config.toml
train_examples = 26041
input = "waveform_16khz"
encoder_activation = "star_relu"
encoder_kernel_size = 15
max_precond_dim = 1536
epochs = 25.6
Rows from block 5 of the audio encoder of a small encoder-decoder audio transcriber, named by matrix and row number. Rows with one number belong to one neuron. Each number is 128 + 32 x the weight over its row's rms, rounded and kept within 0 to 255. All counts start at 0. Numbers have three digits each.
Before each neuron's rows are labels from the 100 clips, of 14976, where the neuron reaches its highest value: "responds to" is what is common among them; "loudest band" is the band of the loudest frequency at the time of the peak. Only what is clearly more common there than usual is listed. The data: Morse code for random letters and digits, with fading, noise and interfering tones.
# fc1: first MLP up (encoder.blocks.5.ff1.fc1.weight, 384x128), inputs 64-127
# fc2: first MLP down (encoder.blocks.5.ff1.fc2.weight, 128x384, transposed), outputs 64-127

responds to: reverberation; speed: slow
loudest band: 500 to 1000 Hz
fc1.146:052121131159115141198153127096139049131126130116107121181145099147139135093125129088148173126143136123091120087139095086096145092090116135177201180185108125140111131126128087183178123117134129
fc2.146:119131129074057115172135122164118092172140134136173107139102172168138101129129133154110141133214151165113149179073154112151154095150110164074088114139138119068154151090107081115140070106118097

responds to: speed: slow; reverberation; the character "e"
loudest band: 500 to 1000 Hz
fc1.224:135112078099115137115142157145090092179128149149092165133155129155190115094126067123114130128155074058141083142156110105118148131133143102111152150116102095123166095166126089155115124154104211
fc2.224:169085140123187108121104186063101082075152142114128143109169137137117125142116106067111159128130097114123149124132133170199159125137172150175122125154169074169118118110113106067112187148099091

responds to: speed: fast; the character "s"
loudest band: 500 to 1000 Hz
fc1.329:109153160123162162096137096142127137143154151100115109131180145110191140146158131201083142128159136117194100159063086143080106130118114083118148086128114139111103137118125104068151173133110148
fc2.329:084089143131091068080120084133054152076134148182145132059098156139168100127171059117084151126101193114052123111175143131156078168070168100154213101137149075107164097155170112118095088106158126

responds to: reverberation
loudest band: 250 to 500 Hz
fc1.139:122085170078123172186177131106134174056193109126124119155143129162126118170094108115115157163198085110145131171185108222097127075076137177150142143179106122110145135095144113118114111137112113
fc2.139:097132096113149122169137179148088165091198134113108191162098097073126169107150144129070148173082183153165101121144174119172163121162147100184148116135155191139091138099118074156096084124175101

responds to: speed: fast; the character "e"; the character "4"
loudest band: 500 to 1000 Hz
fc1.265:151103172118113145122167103199177206094173128112088138158067153181118167149119130114109101113116153116120115109140085132141108191157146150190087073116153130201150066162088126147131109119076105
fc2.265:152109144081124114135126191147153119155114100134125033145145132106118103100132109134124169107119105151072139120114215130142172098127128102136152109111152105123091117035166115144139116111162101

responds to: fading; reverberation
loudest band: 4000 to 8000 Hz
fc1.375:128174175122183077209117135142145131125135192151137102116138133136115077100104084138065108174091156110140144089155094173092089126162091122136123146158128120157101124159133131169140102137090168
fc2.375:137157058058128138106100081156159093094088105144127156110152162177097148115142119087178148119093179110147171133145132193150181142095177056133060092107137208120131116145125134119133100168135156

responds to: the character "e"; speed: fast; first character: e
loudest band: 500 to 1000 Hz
fc1.248:142158095097148162178089100122173037123156122104165131187130084115080172117160136137128103145162138131095142132144077155166115120083156101131065087115090108169127104182049153104170172122080080
fc2.248:125211102123148149084060120146176117139039127133118124065092110115200096146207089116159131141144094155125112156119123127049074077105122130158105145142160138140137123102133157089121120141182103

responds to: speed: slow; reverberation; clipping
loudest band: 500 to 1000 Hz
fc1.84:138063232182174146116112171169076153140140106133196182149111153127135109180139107144174119109108107153122126105141120125160148184096129115187107090128154117167102121089114110087075103108171110
fc2.84:166158088085089099143130191125059142126143157158145143102158085076127142123144130116144080144070157107196218102126102109104080130169141099105148100139139108133118133174144124094165095104108126

responds to: speed: medium
loudest band: 500 to 1000 Hz
fc1.66:114093106137111135066144143097163170161145147083144118133142149131136165107075174111095159102086123113175112191146146146116158153120094154072145140113172169077112103137061132194098181101164163
fc2.66:175111101157104170189105099091111101131158087151158116120110163167135075174065097122104142081167113106133177093109143113109155107107096090144133115118145151153133153145169149066155192152065112

responds to: speed: slow; the character "t"
loudest band: 500 to 1000 Hz
fc1.242:112127161051141100174169118175150143129108137132158120098217114110116087125145119167149115160148157173136155182085095107089152135159144158145141082120120089099159118157095120150140122099070132
fc2.242:109140138175077136138068105127124100205166057140139094137086157171168092122113106094116137102137115105110170122111120110141160144103110084128114154145119106119112080175094121204158166146107157

responds to: speed: fast; the character "4"; the character "v"; the character "u"
loudest band: 500 to 1000 Hz
fc1.269:091072144157163083131152152109167145116097157137181117137129142130111191161181221091141087173107142145098131149100160099122112129155094122116122106105091107162181144113093158141171086124196076
fc2.269:143106054131093129132077107118114119161153128179171149079170129112083162164116136143092133111128165042135136152110090100110119196096089153145137134211118120160113165141189083180113093127154162

responds to: speed: slow; reverberation
loudest band: 500 to 1000 Hz
fc1.134:142109109153119152157160122196049107191171148109163103119175163119142174112120113174099160128149095132140161123161096053100155153141128162122148148103105092122149109162093154147124190146147157
fc2.134:140118185103140120144081085082147105105133153141149135115111151098159134135177123172178125144122126107116101139122139129166178103109111160199194144182153139093050087153137101079158108119087107

responds to: speed: fast; the character "n"; first character: n
loudest band: 250 to 500 Hz
fc1.121:109121064100146110128075123066117132133164093108139167144161135103110150135114070159168165077116072151100132041158139168113096143121119193066126133120148124136161101076099133132076146088159153
fc2.121:144147105080146177161152134158156157124136159095120077145090148164087160188152150148092058116091170121177160143135094148124103170172156137100130135138112075109196149124098120123093106146154098

responds to: reverberation
loudest band: 500 to 1000 Hz
fc1.126:104044106111120125182101175080053148123113110163140138142196138070128116182104119139141155114130092149111099171157129147140139132085162064127123118184144113138134070096148097201124123136161187
fc2.126:131170101097186144184158116161083153120107112095197074117130136133146156122105084149116152098176140041186129123081098152119149130120141135143114149087149112096144166173161125081137104072121154

responds to: fading; white noise
loudest band: 4000 to 8000 Hz
fc1.365:124170130089147187182126140108167103129137128104090172117114151107147099122111119137137085153087106169168161136111106088162150181113095154127198117110137070106165109167102167142136145113149157
fc2.365:130131131180116128126113072130072142135125107121131110150150144170137101124026137075091146141191106130152177062134112144129140218151111092147133137128159165142160123128159091147156106096128155

responds to: fading; pink noise
loudest band: 4000 to 8000 Hz
fc1.127:184117096072110175152178134131121105182158103211142071129073150128106183079121088121117103125126099164168142141139120123126148092148183181149178117160093157097144147095131099123140190127113090
fc2.127:072106108144154106113099124110106125096078122117120157139128171097148159106087165080137187108172107149119146090129156088156104149132109135064145107103124185100113046171189213167172134133140127

responds to: speed: fast
loudest band: 500 to 1000 Hz
fc1.58:083134150101116116067113162173107154140050170142153108182125148090119179121078096133182157135154144101178163077146129119077086146149178184109085132130069125127114163174110126095124170099094189
fc2.58:121070120159132098121146131105137121105162130187111120100200116170110091130129188067156074158168120141080083140160112127153099118125097100116165101135152132081135108123136106114103124074139122